Weights of a small image classifier.
Data: trained on rendered made-up planets, 2.5 epochs.
Rows from block 6, named by matrix and row number. Rows with one number belong to one neuron. Each number is 500 + 40 x the weight over the matrix's rms, rounded and kept within 0 to 999. All counts start at 0. Numbers have three digits each.
# gate: MLP gate (model.blocks.6.mlp.gate.weight, 768x192), inputs 96-143
# fc1: MLP up (model.blocks.6.mlp.fc1.weight, 768x192), inputs 96-143
# fc2: MLP down (model.blocks.6.mlp.fc2.weight, 192x768, transposed), outputs 96-143
gate.561:453494630453470574453516450443486507566481494543485522570494542440415465491498543557536561502510489501533550451547556498487536438447482523593547
fc1.561:474527544538464496512513415511494528508532528517520559477460516533470546425449480541566509554558507522484484513536552530497536461512473465518472
fc2.561:473532485471526492511479457557524501518514484434543472512495539458521501488511510541462484522541548515550382461483457455555526557566445485528459
gate.562:521476440498526457526498494463517485521500532560509544472521536537535513512453565458495524506512501488507510583546486436554460513413495504503476
fc1.562:479478443484537480511532469449508571453448457537542517510472525495512523526480526502484486493480520528502500544504519521489532531491534503484531
fc2.562:484491540548509468463469404558484546554523513526516519580447487500415404377508460474480572487552469552463509551524504579447498539517466524480462
gate.563:511463477526508516519514521479476503530496452482520493491553540499541448535495524552503416515527440422470541517483501535491508475502478521487548
fc1.563:541493428519481540586472484536477470517429466442573491518532483451493518529523495510520554444550516445526469442546554485479556555476517448522439
fc2.563:512526451469487488530445557424551477529490459527480538485486501433516524548519491452504462533498438484543592454537533543484575533447483470428467
gate.564:534523510506423475521481483559470549552531533536518475442520480436465499522496534540507486512437505426483489496490488462414467527482475493536500
fc1.564:493491508523449511514476523506592504508549502533481451519550527438448553489505523468475541536551475431498461537460530518500562482464496538508409
fc2.564:518509513519478537479435491500558524511514483473472474507525536516510484555464506480470487491526517493468393534411482510515523445479475526500493
gate.565:524479534543484504460490480525509532518453471516509481491536462550528519523499455525482484499519499487527498489493462510531545518506494543535530
fc1.565:462478502501514530535493512491530485493483478463469522486476511487515535485507490505467496491539472490542509473555505515562523494478486516475500
fc2.565:486464495522458542474466472575493497456470496496492508461520470519513477565501536476503520458499511497462394523490490527507468499496463499529500
gate.566:425505504470561542470481493551501517490490502510470506475467469476479588522450499519463497471481466463518554480539498485529533459507498546497460
fc1.566:509516496504483477551533427531542457531558520546434443477533556557487531584450520400535469468535553461518478505482503496571507540448544527485498
fc2.566:424455500552463530464460542432541447463540545535589455503578490432463508489449447480524431539491563487488540457522530525486517499496544506446549
gate.567:442513530494415538489507586457480456581516494567453443494518554537512465499495562467539571467526510465475435598440578520445482524482570489517529
fc1.567:507536547545495488528496471434522548511427513422577480542540489424491497457479503472457494523486504411444426397460457480511470544488461494527505
fc2.567:527493412486444581568525568496508488532533536560482491505505499500531546521504567517485521541549521503525407542488533491516477488458499484486519
gate.568:527493462484514492523512450477488473482469525481523459482535540529528457507471490530499456501465506469539527548486502525489458548501509497525484
fc1.568:487514463470497435514507517469539487514552536507533438521491549473462531475495491509508459451463510535507526457472507524481486486549454510514466
fc2.568:524471528493466482506518531496528507517510449470491543537474435505533526455536477531514505485493550529551475497449487445590521525512456526504525
gate.569:481543465561509468508509592467556431559555490557455556504424457510554489439555433540420486573528473575525579616473567441519553527442489514510461
fc1.569:458498464485512480521608519648555533487474500442525519534517481476533582440508535471499558457466509568530466491426544484560479531473457533470521
fc2.569:597487535538493475466548500442390547486458532484587543404502493501532466570465411484503496492471484435430609451545479460531528517461533479464498
gate.570:544455514512515547523481497543498484441564524517539525503539522567480471508430535493457473494467485554477518556504515491478504500534499474506518
fc1.570:508551493477482530496519524469537469518479529540557464521513448436498530476490550466491496549535456499476491547474541501459482520460506507469483
fc2.570:493475497526504506472524491551500500538469452421508513516493501489496468487531453546455507451484542535555484473483536469570590522498506485516482
gate.571:512479466531508522514562524476501533499470446520580505515472551534534462538537491480531463532478484533514516441480551500470539516552469476508530
fc1.571:484495543518466493444540445493540557439452488555460503539543498507509471540450488521525481462448480460495482434505541492451538510470485554491483
fc2.571:462543527467513506541495547485477463474519477486448541529502521476562547599472540477484443460470518500502304498527491472499526446516540502538489
gate.572:471517546449483538526435538523552444563560499516487540499505550461566447576486553454496498510454571454524569566452503501441518545538534511523489
fc1.572:481433467418540529497516511506533440509479485576484493543476474472539554496505500472508528410545533499462455542445563507445488564444494556502529
fc2.572:550497455522519442516467360540465444438510471502574471513477519544469476468509444517492503521469448502487551439554437523486522476507532478505492
gate.573:532522529509501489483561399535502595489428490578445551523467565560534548527504486601500584504494461476404512534477427538518428614518552481570512
fc1.573:514430462441453498533551508454499541526501486515443564516450465550585544480531509559466526491551451469481453503519522469510407602463519525525491
fc2.573:515530527524509466559504566439537485479443505550499438572595550472488470494466481486543476539527478512476555431452520574509545462469551462488523
gate.574:489419508447519542527476502441518489547484481593438489481506517480449461538501544503479515459445546447435519492443504512444533482477508552518471
fc1.574:439508492561439520545500536479543562467499565471532457499547459457520466493490429476444463471536535513527440476470537473576515447521468534520462
fc2.574:491496529448428543498496533444536535524521512496451494514533445481466455521522533494469507549444514463493515526482443541454520439533460509573505
gate.575:455473518569534527538516418575535512486499464514484565486492509477472499501505489495550535519446489533446502477517544478435479554548517423529519
fc1.575:513498527539495461501515542512488543463508504471469461464514437428507488490485539460494475555564500534563506463458450525505529463472506543570525
fc2.575:517467482517494595539454481556499494470532442445469513490475473433478520537441476525565580483481437523507549510496622510500503522545465470538567
gate.576:459457519473555459473487545551476478511455507468519444479500517456529487498481516466498459492533518540516498538470486525478526544453481474476489
fc1.576:496518498492492532465486439547508497505500495478514544456466534515490551505553505517484457512460477485487521501526502542503524459452517490522458
fc2.576:526553481515533451498538503485486508536483470506478527527495532542503569488520468493445536517526492533545388474480480509502519514477518496475470
gate.577:488532519472513443556490446453456643428477500577561380508523401485539576410527552536543619440464371522400514515488471483590482545529411475463461
fc1.577:445423398515425558510521530496510406518518477472497601488413561450479459597570450566558323424495549423571578555438519469460473533481506449510542
fc2.577:536504473473543546508501529546486424462509570532554573486543412448534434528461458561575446474490456517535539538445471414560519483521375551553452
gate.578:428495465557548526500515542462413505545551470407563491536456501493488574449528540502485579516523434463533520450438519563485484487522487424510503
fc1.578:411506489487415525521489549521454500563509548573526501502543549510521476516537500542521511470485494502543514448508547520467441439490538504550474
fc2.578:536493564491587484505459534522518529479498490538508459518530522505531542528475542467498583494527507486519399527489458529469476476553498493503489
gate.579:524533556519507516530557491483473519564455510539535441521412502445566521496524499448474478529481495495461549549513525514530474561490487493578485
fc1.579:414536530528446552511506519511439478510539470545438472543462485477460526541524473484465554509524515481473452550522538536476506515476512564470514
fc2.579:510502493473458522508442461532444478510510529565465502536470484499483536541497489518509534572525490514502410542524526545498495463497481543494450
gate.580:500497427557509541480469544551462551550514533479461464540492516520537482494526488471465494540492468512475502522498493528529476560497521479551470
fc1.580:479555495489507552479456477532544454520498473524469468524479539517513513488468477494475472509547470466459499495538456542511497486479488488538475
fc2.580:464443527506527500503488527471453562518507557468554476505532507465442525470498492464474515479419511490485443511538530462493496528518516514541541
gate.581:501546527500489575440470522475489406569496409568489558503501490507484475477548451526546455491451453473485514547423586440475479461452446476494524
fc1.581:440520496438482518476455479456438509511511505551446541530477438522493471531479543477488501494574563489521455497507542443410501537501540484512520
fc2.581:474522517544564423494483506526479484472518496447579497451455544534521455523496532444506509480547432549501544499517428472536556477498442473494469
gate.582:536489524538473557446468537504499552521436508471495537443465546504513539493482553464520487490486528507493553503445451504542505463482507569514478
fc1.582:550496452501498500477495488555501505509522464508487523506519504562515499475489520438574474504447498560488515533597422462466478517570497520464472
fc2.582:513524462508497481463476541505492461473526562470549489536517552423482511473408463463533464520542450479468562490581512489499500530558513499521466
gate.583:505410440485460540525460423572440450435617447438507540478486550538431546449452594552480562542548396475479467441522510450525485510531406508562477
fc1.583:492531550538440518559527514433473536514582439566433480461516494599482551497406382544526465594534416472516542510490518525478497607472556486387593
fc2.583:535529536478476429550541505582589518493480537509532468536501496451470479458516442497495548480550470504553477523478580482476482520567480475582427
gate.584:464445514480498519522518543448434524489503519552565500500488507480509492482422472515526459510495453556464597567516415546544501500455591494507572
fc1.584:475464495493562529540509478469520524475491448510532498448460517477503547489479512473528499591528518587555430507521466488537429544466560505529508
fc2.584:502552520464472511500509526570559530535564552447461457549538563470574516470512517421490550474493537449479503436484496463496515491501491513431522
gate.585:474492522516546538485541526520514479534513521475459454496534471478576456463446509505539553481545512510509507497501460474492539447548529494431503
fc1.585:423493480516546532463477581479447471470464526525485434565499513473497466540470461479481469547460532445528504557429529479528448454444573502498447
fc2.585:505539567520534509456480431484522457514496471521582498411492522529513493562487443513518510498488488437566557494567512527492494554470514531523480
gate.586:381507518553459549481524578577479460565487449471488587553479516507453486512498459496512570479509471527512499474491486492421541438472467449549468
fc1.586:483490528561493552512467481513552508515463525487546485575472504529522485520486461510504545559519454486454516470456496547487499463489496479491539
fc2.586:485501521515457506535477531560537451525530503489573527495487475496468522463477495548530546537521478563452527507500464500510455508447533498511544
gate.587:436568436562450461456491530520523514531571531468454502552501485569486505542457554492495440604469497527470520523559445502493508543497507433547555
fc1.587:559495450483508512471545504495443506523574513469518511511507517479520495448564485518528491497457499528458447414514512525431463496440538553501490
fc2.587:497471510573484474486518525501485506474433521503473546471439427587545466545479482483481458465481450471509551491447491425522562499524505475538493
gate.588:468473500379433615506417451582446588561534507489452530428471520500564380589483495533452508429470532637612554425462619438542504535563505514475549
fc1.588:665541533587513566496493418423616505474413381462441509603496548401455638442543556557537431594482385504440491476556502478546482433429533486534557
fc2.588:460399434483581523426360458541497483472467552565621443439493538503546517554532454479479544471544495448420424567502481408421474585513508484480480
gate.589:531480553562469517497517461494510489506518560487486509505480521525458546556558501482524480480515461509521548513502497525528526541513511523455521
fc1.589:486488581489524494472485487549531519500410540486471507462466462534502515514486517522508559539524516493535523475536403456518499516448483443533499
fc2.589:512456531543468537516519508488464476468527503487556524531472527434486446494523495533501532494488512550474516464484488493510491502509484506498560
gate.590:452543536565570553534475499529509531514484504539430511495514466541543557486456479558529504514528497565536520537532375561539503525536569520573496
fc1.590:496559509532552549499569594444547590490501465542482525550509526525530462469466483569478449555518514505503411529445419508491454551536508577560486
fc2.590:547506450434482477557513419473559523512535469391412520531519506492462448500531471546495469503552535459491630382471490525427476481492451509426559
gate.591:575570451475486449463558512526577519503518474507545497478474483508530520488482483505455498537478531581500475515539415527532573519536502466509515
fc1.591:488479463505464486511517565445489496536459470506538437517547486444467423498546461502509447476476517459546481493489495532527539508429505481539485
fc2.591:535514499503493498467488583487494497488541500561532439443436485514523485510498481507525592560494465532521428561506469431485461500494527492469436
gate.592:486486516500505487501536520465478461540501476484503489549462514488469453535568521552530550482498485508508470526446551484518511487469520438533481
fc1.592:482464458541525527445441510511430495554573569564495564526488560482482428533491421468503499548459505517460555522487496438426434507463520534516480
fc2.592:486569451533478487506522465513531488419463434523540450560481559490490418495513495511546403482461454499499761470517576515510535491488399515477526
gate.593:518482455479455477544525440531486474532558494538518529530520516481496459502484513456541521516527530541494491491480475522475488577543534527549539
fc1.593:513503559499530511513493473491507465481520484550460528567564527505538554468502474481490477463447526528490462550515494444574450406475529531462463
fc2.593:522493505488495529535532504455502489481483552472522534451549505541448498500469513444524489459482499472550454544533526520587513550466473475530566
gate.594:490487460453505516490559521484505524549462513520480497499462499516489575569468527530490473471542518461441553556497472475491463534497531542536522
fc1.594:465487513458472512546494562489534537529537467586420457487516472491458546506429516544461483510492515494518511593466499489455459469493536480516482
fc2.594:513518510523437449516520498492493461531590478487536529482564502500464460434518515457526483491450482475497420482490568489498469587532550469496508
gate.595:524510552518495518483481466608510424557499571502460535524482530504534516560508524542542476592522567505445530486529461455478492573502490475505568
fc1.595:527493495470510520503546455424419543538474441549518524537508442450492596518598577530530442537511501478505498484416578514458507535495497476442430
fc2.595:500471465462528496530500474457543484466479442502530448518475516606493573482530417515397523577489562545444474485500476494527482527518559450568468
gate.596:569447528531540496533517576492529532495535492526522472528528462488531431484563485517474513529480530458469497488467489510525469500508527520483563
fc1.596:522512535496538488446530566495551571487509484448539496525468511450504477500513483487482523478539468470501491445511531495534511468510502527552488
fc2.596:536519492528507543533545486498491511550510576542526522572489499470477431496469549456508480465446574496533587484507461470458526506483520487472529
gate.597:535522540535515508397475495495555538485456504534547453502447452501471539494439508497555623540441437543498444484504485478538478538523525565548568
fc1.597:524572507496510451493496537547405506507537438568538548573424469542491402506487444524519461454484385513540546483546442408472508455527500399598563
fc2.597:511452469513551533518541438570475578461559502490533436490480527510412503543420443406491537584459473466553380545486539491495526516490505445514470
gate.598:488498467504479538514571487579446479523528478536506517545467531483467531452524494474492529437545569383448482509473514533484490536486535469510537
fc1.598:491566477419465577493482564500432551485523556488483599536492497516576485515508483468429594513506457457540524454449483519392532502462520438528511
fc2.598:478488521528487492495551565504551581492493516514536544501544538551464515561566503525517514479518484518443476530591394508507504548455525572460406
gate.599:445508570564536513463488481465441457622474469553429535450487539540507475485513515439502526445534450468484505514428582455513534490521472520504433
fc1.599:545524523564464445461499482564535558439469514455561496467546460550477564521436418521518475496500477486477543512516495461595455525567508475526533
fc2.599:516481511459458526494496517481531532558474464546417553535542456447512494520593568524491490514558609493521483545447502555457544473496501590513469
gate.600:511492536520460503537504421458496516515482542461481495502549574510412550497496481526414527479486496443488550467485435430474474479605447551464522
fc1.600:479546528483518561541561508489443433580491468514526441540506470427497527485469478501479494521520584492501441530458571461540562513451536559514488
fc2.600:546494492442522497447444480509477520520562514448530443501500499405524490616584466465445472553485482456485507514496498523451470421461557549470515
gate.601:544529535533545524510455454549456546492502492538457527486492514522533555464527499484517569458466444528536515533465522524545517478468459459523521
fc1.601:471573478497489501528518493547460494457465511511492487531541465501489506518522535553498549486508503507553521445505508458546465521523510474546555
fc2.601:486497470459506488472506474445552471481537543518444496492468547458542464442493474448515456502501533513533541502519547496495547501511501490524503
gate.602:546458536567471470541459540414508503549402496516538440489475509465441480560475496488446526585508506537513538515463529472520534497497531522491468
fc1.602:531482478465483455497548535505481486508501502510470496469478484534550404508561471511515508476521463470487530486498478487440498445450463489531474
fc2.602:479447443471488465483551489494482547476535531521509379486579532489544501472550498473437500533481449518463557558516567503515502530473605484508528
gate.603:445430459506501507525547533434503533558515497542499554521509535441531447560541500545504517489489467511459559537492510521523486503464539544493519
fc1.603:534454424444505502490529510469529488536473509526507542520447474532550473460512434467518553522544534514489476457509462513500552516538489507526569
fc2.603:501496468516513503518495507499465517483474502468520524464544518507574568527507488488553452477511496467507582553467512484429470526515504570514495
gate.604:516430510560537460557470495483545439487524464506546506540493542492481516475514523464534462531525458498511483479515484480522539558554435459501452
fc1.604:483448459477486486506479549426501457503471439517425471510484541454469479523529478555472442540512491494491481489471474524556552512454443538503539
fc2.604:503511510544473553447545444518517483457509500515501535469550495568550466580546536504497521454475489552499526541476451531497469455500538464525530
gate.605:483521542542508467547481499500466486517502479482422522520519508454510487518543481479535484494475510518490479458541459486505524574524530464521521
fc1.605:487523513465529486499490531447482508518433483544433537501513508549518509469493527479497513508532501520528504484479436496546499555511528465530509
fc2.605:549533493501491538485484468478494466484502458459498498462460503556451417433510455558524481528463502525490624495493475486472499476544518505496556
gate.606:489474514534516464569507501480469476524491441518522533524459454530517453509457542512482559485551537472467483555490520501506551536519509540483473
fc1.606:466522559476471474500516534488529471546498466528516481499526559518545429504515512460504462449511447499490527521514507498462532500504475485519544
fc2.606:495558463449479470491524553449495521496458514475481548452485550490499541519566545493500481457492521497498581487513518503532495508454523553455459
gate.607:544508491474447500457506582512537583463479439463565474486502463418522537537486536553478563548465436506520519463502499485493469608524476476551533
fc1.607:468486491516449555527501462492541455565545466448519478501455479502469413529456525447464498503572566546539511518507515457481542517548486487520489
fc2.607:509506458446495510438506439528496485433499473453494534483551444467466452507501479540481499543454526519438528517496465491498460528471489488531474
gate.608:522478477533483460559494571498499453510538525461497445480457521493542453524485499470475461510499519472534478440521526475499480490476507569535496
fc1.608:442452483467483458515531539522497448554541497480508459519487487499439470550492459496471514463464501501483496573441479474507479503557483499511504
fc2.608:491495536516470495487454569489486480488519458474432485455492530477463472462530438500531487445528542538480578475491476509502508509549535539498492
gate.609:503441548462509513498542548455428513476471438547443524483486453464511508503482546471484465621452494473446481490475515482598474540503504550533465
fc1.609:526499523557541535391464504563516518435508534481542506459536504574551557455546444445499521501448543499469484505477501469507552508517465546524520
fc2.609:534523531491443453542510567533470549522569472569571504550526533524526444412571553553479490577445466487457555494549439562475491551474503545472498
gate.610:453522418502589505461572480511497440494460493477549447558485517439551559494539509477440487542467505494545467504552473477530517534502474507501518
fc1.610:593526474557442549467541523527580515536483440532496469529519563507373391445450462459434478519535580485478508508425585489451529509508505546508579
fc2.610:463501472528489504498510554557438512488449539465602533512539475478570523538514468548513443504447405556542379530530495492479489543527504464491419
gate.611:496498493555544468541538457507504521515473462499560461535510549493510461516511507480531521521493478472525537509449509517483536524515523485517500
fc1.611:531518484460511460502480466533503534487545497529502540472484543466455476550514497562493537458448486500445527577486438541549532478507523521564528
fc2.611:507424523470478489504509495475521471509568539474484482467526549441514473518530498434485511512556574514480460473484437533551462514529525507491480
gate.612:514462563512524487521517476501491501484490492460495500491502527504528446500533472529483550551532530569446514442508501469519492566541464507486471
fc1.612:501485537460487478559479490500519554508482519524467480517484460469523506481479443535481477513500495539516509460493515494527496509507518509515480
fc2.612:473483460475475523455518537532554500474511486517505503422530491494519522470465509457494486496484449523513443541468467503471504476484527457511481
gate.613:488465463485496471469553501454484486479525456508442483524489483544504545511476498486479454554539476558472497490534479445557454552448509566488538
fc1.613:547479547487586532483492547502477494469467553467554518495492495497544506455481556553433537506453462459429505536497549490549462565504481464460511
fc2.613:505499528505479535477458542523481494587537527522520475484466487429458567474428538445492500506530475448565487556459479493449459444547546502485459
gate.614:485487530539522466539523487554473506522491566505488457511531500545537557464536498475485490544513486519493520528535521504486501497493459509493504
fc1.614:525528492525548501471487451532509485563490523511446458466518499488490483513516559533468545470472531472500526518473504455518512556444458455510489
fc2.614:526530525487545494542453503529469462488443544550539496441445515473482511555450514514462479499467512510460469499520458473503475473553536456475545
gate.615:478485446485542431508482466582458491464465489402463537536515515569495498510490538503492486500549456562465500507555487491461495453529508489505499
fc1.615:504490561555453556464559471434521514481462460551435484496547453443433554463508526593552463513509476423518501515446523477550426527472463476549484
fc2.615:519526471538529491464530531525518468531523509502475476464466534499530418370499519519456466487523520476529762462512530458483492450468493504474484
gate.616:505493480461504530463472554520470494525477473543516496541511507474479509464491454451447532536504482491465486460494511520486498455475528486499514
fc1.616:515543474474463523505531537471554476460465494551503534497534489455506520509497472440471518495544478510473476460476508493509502522445549469515512
fc2.616:457449453539512533506513485470472504482470545527512487472508512529501482442487512484481518463498466545532452531503514481525470554465516466527467
gate.617:474485477508553490492507472484522551525531527583513467522518562426522457559530511588571548511519536540546498481525478479501526512525458486462547
fc1.617:515464524473540468538487400552461466432502510513535564504576519525518564509486503460502450586499452465440482500528473553571520463426527508537427
fc2.617:565529449506510473471555509521502451531549509499559555477510548511520453514508462487545487537485490516520485481486517511490471519440511491490459
gate.618:440541562442584532549578535523548505529407460591399518527449410554607596476477547536457545419547472524534512456487458505572468481495532507569498
fc1.618:541504472559511479491474450509471504378506600455525444499538574490475492540447506467450550486475491467475680560437510542416476538537525449487459
fc2.618:464549504462454559426491563602505488479475551545578573418464510528545636505439481535454618520456491549449245527506548522430503564520516463519529
gate.619:546512528468442525527478524463513447529522498466489488533492527529528486487486490519505486459471473507509497485537446509501505529515489472504523
fc1.619:503468491491499466499452453448524544454530507504569480537422514545481592493461506536485548476501426483475517451466491459541450509548461450477498
fc2.619:553549478458529539509521512489518532556497502516469555455493495460524507548490521501544480468463466472538488542520466515502473477473518553519450
gate.620:511493544501540470463483454531476537494522480475520565483552509519500476535488509535547528547456489460520518540508488486474547554496456479514530
fc1.620:509537498499492511584539447488494515484453421444535527470538476463501501501472587461446454498536509548467514457477450535462516517493538428518516
fc2.620:486567510545556443411589535543472508535505505499462539537523445490521523514461476512501562455535535488532558535484498458523513497526429485506517
gate.621:446423544484393572474468470551488596576461498391460461397460478474536447491424494510442531440509523594531567461434465493445497468612465481563489
fc1.621:465584424584539554478469500450572519522509430428560465464497472437572459510376560477478611573551508531562567527517561529484538540488532598432483
fc2.621:592574487490457496472594452512565479480520594509406562527487502485482504509487475529452578442522518576480415527466462461462488556564446528546532
gate.622:555511538486446497536472485491526473501469489469525482491468496479497473511477430495501499458450512540498522477508492503461486521534529489495486
fc1.622:490438491554475447513509453449460549499539481458490439533496541533516589517534533562476495524467482531549466483428527473510547569546502459481504
fc2.622:502527498489493518499547544499467499477483500482539488500517513483479465487487451542526553476514445481494521544448548469509472490520538442535552
gate.623:481513539579446489499476532482516475517575537549433548491471555452445498490479489446475487495559494493516576483492495536464456437486471540453419
fc1.623:515497563508548515474503413557455540452513460554457561473531516489489559552535508540507506577439526433529543479537413474418509417567458470498575
fc2.623:480458484486519482472469542479465498467515515450500427547552505471517478413547544540515556488526483513500540558464528509554514565492472551508462
gate.624:516491525517509544519469571519486502543536561497482549490513488474481557496506489475530577504519494505522501537478514461485508513477489550525483
fc1.624:571490491483522518481462479532509571471500589466487502439532492457556537539483559515534576447488505467482507469503537490490523454505518500479475
fc2.624:454479540498485503495484538506547563515471478537469552588419457545482483350543517522508449563530478542428530510519538486486489527483510457511539
gate.625:481535489463495470504534499550510534526456438512483492538468492485546512523513491504553503474527536573485490502446492490504517536528535509547547
fc1.625:531467481428432553546463509595489492518387532422489551456495455457472511478495523474426673509490525536530484597524457484526491488541505543460515
fc2.625:489507482460573458527556495396581491549574500514483498529516454491560526651502556526525429570470509505508418475508494498474440407581511502479333
gate.626:467466494495453530516511542495538492508494495467497524517494531476519457510517494524510535533520510512538488477527499466520522524455530456495456
fc1.626:478455511512438489464451478507463522474512485535492465515546532517520461506470486534468517511525461420472507514527487499463510471491563484548522
fc2.626:448522532548504446455530479542511487462509516485495532508541546495466539459486549514449531534494495521491424464492526470516489536515529533479471
gate.627:533518493527551539512455465545464511521482544537522506497549494566524532587529502544562530491473489518467526462481501489464511468514490470486509
fc1.627:553451505474549471427482456558459449524446552484487519528515486480508509528479510519505531522477458536456519520489599472540574523514424515480550
fc2.627:524482525431480471499468498484505494452448457520528470429557496459503560672539532468449478481496490497451187561452446530475454512519567522520483
gate.628:516436456503559497469549564416548548518396494558508427543477550565509519505477543513531580527540544543507544465488510512481510578489496533591532
fc1.628:469480549539469541464456496478442476511521447562439564484563439456502481469504531590526544507527477461564494557455505522420463503522511528527440
fc2.628:497419583492490438560497514499482501501579477549434477524415489485587525549470551478518490517517486502491390518407483456455442465464539523530538
gate.629:558522475456501454500454450541518497449495488506513515509503503543520547527511458450502423467510449485552539538498488482547453474546536488527489
fc1.629:511463498549491563526529491556501506458474488535504437488486472478520556495483535505521470530552519444500507475455533506461476451559514477515545
fc2.629:487471491488497477463464531516493436497508549469550482503506470515488492474511530491479482502512453558446498531527468463524488500498545457509515
gate.630:497603471503588459510480612485540423577488461516503462510555496475537394469497458546544542470527459489490514554519485487488463563470532492551493
fc1.630:534564493488590468461502446503500534422399515528567481472513460437535567433451495539455456552443479558476543471542458569545476483579523447556552
fc2.630:522495488454517516536575551549520536502510478507409487503522485467427540503523537495515486586548537566483473541496573532439475452461510510505443
gate.631:545522478448494485479477540525501450461498478523538524485490483535482492451459485531523522466513519545553475499451492480450486509507499436561488
fc1.631:445454459507437492535500592443486476540535517456497528499531472512491514468529480490549510485472533511474471496437540465505468554498515544541542
fc2.631:473512511498519498414464396614525498456482506513571459541464519480552553484496497446450513504522470492437409471557473475498538519514571471513457
gate.632:507497513488458497503462494521528497543483443516513504528511478493513488511432493514519501502488487472485550515533465529575520480547483448502471
fc1.632:448545562479468519448507552498479496526501454516572413519498504491517481425502478514476495462493491517471460509458541496478465509549514542551476
fc2.632:443507526507488472510497460494489484547476485532532473514497527527485521516454497546488496485495487539483399468472571486491510495479499527533489
gate.633:659519505524518494422436502485500482502450500462645466571457469452484461473550372587562475533516379418525611596502535531504490483537523516610454
fc1.633:396494516432397565479528428535424414376521452394493502528564601476486499584576619517494442485533485488473605404524366516569373552516530511475449
fc2.633:499497481508554486491452506441537520508506484446518551468492503468524591477545460525453580468478454556505432552445587516539477569503494530572530
gate.634:514484472460552482464547514548531554483477509454501472520484490520525460492497490467537499488471512538476463476486485487512503458458459550534485
fc1.634:497573531538489553529570535427453510559542500559496469500490510528474447476512539501510515481509462468502478543483526498415479483484467447528451
fc2.634:531495473498495500571473524488505494531529489496500571452507484470537528488479517475531429483531519507552525526525472502475496441517466543500502
gate.635:469542467496457585425515471489539487507587490533545489473487526475595476489528480483550515469503509452525536525481525514505489527520479506506505
fc1.635:473552525457491518466492487509467464502539460493492457539479541533562454479522538472421573453537473427494495480522491455547553513574501496496545
fc2.635:554488535488493518513487513460512476534503541456529484528472492369551534481531437535520477546492471528489560521504491486447432569527477534540515
gate.636:488495500534550514489502470507535480505559530476455477429514543529520471533475519495479517545476508497531533491505450505497565501547505471530456
fc1.636:490529566497494495483423511479528520532479525554479532484485519540483514459442524523467507575463499461519522522493507502477485437514524475558475
fc2.636:511529504478504500510495454549482499479482502514524482487515492533492523534520524542500528506532527555475354488455514477515457516541500501521524
gate.637:484473554425486503488514538468454495556519478458511499496467489531513507472464507506525536458522501490540460560490518483453416597564445471507514
fc1.637:565456524558516548544466546533547504440517515537587594483486478460535434509564565529546454561488467532512513480486440485517571404471506542507489
fc2.637:498536476456505607469485503426516404425481457551531516517479499528517499479493456473466471387540512469429543476520533428541488452534444493521551
gate.638:506513496520472490482421499512518464544559535480452479529472520470545551499471516604546509501448521461514461494471552453478579486480539534525558
fc1.638:518485552526524526473518538527460434523501438534583499431508483501507510482511509440530508492518453453467512434433513549470512453480483523491482
fc2.638:497546499446461544515547419519476511441572450553549529455550475535482444491582543405524502536480525466497557500502541465489488523476531455405513
gate.639:484535567570433555509527466522492461571509452481567548525545504459536526549523472511505539415551428514500485514569463603535476474435533465472447
fc1.639:524511474484447524460443467481519493453460527510452471485553507448488473496504458503515516526570441504494541531546609519511479465401576497435477
fc2.639:522448494492448584503481503543470491440556575416414547444534584634519607599499514519527528497495466474538428480498472517420510485451470596484516
gate.640:505498544546490426509484521474475537526543524564379530631479499430516493513531488571577500621563399549439534488406417502409558515470486521504480
fc1.640:456490523491400553486548483422481593483464447426584439408464561510442517429500563467473493403539507558513502518525511579504437510621507454512501
fc2.640:415424478385455467590448486541459564481545493540597440544423433406457501511598467500530423519482471472422465549478594548622564516487532532427529
gate.641:504570592481537478486551470475551557479482536497588535566513497472511526487411514544517518527540488595416558451509423554421490480506575424500464
fc1.641:551556625530510446418479405406487551392523489464591504512502455516527641521420526470556610588537433552464574487543465575523505489570607419508485
fc2.641:456499502531531526488520486458471526433528469503468411527499517511469559442527515457486529547516500449494489467560551520503553531459540479480491
gate.642:525476474489468498439442507455496453500430502508453451488471483533458518469473444530536522473481449508524504564483555522542481506515461535529524
fc1.642:475403486542430438588582461504456457493610579458492497437517587528585548546573540514537431526500541585460476460447411568443458497522498452495583
fc2.642:500473427447473537527472566443474401522519542373475486404518524563502512554535547462487530477467477522557502418456518569575503475488528567565433
gate.643:445449532485508491524529468513535461605521504509432507440470431523570480446419425485445513449514488589517548485526409472444498488525510508528555
fc1.643:548437520543422477505511555495467487519533508522470536432616534462512501536507610508478528529522525444473545498473548516559575427464518474459487
fc2.643:462456562515594546476492532491501492474412464459538479550479481449417554526543429544465508426400502530493555517493443443495463586510474480548546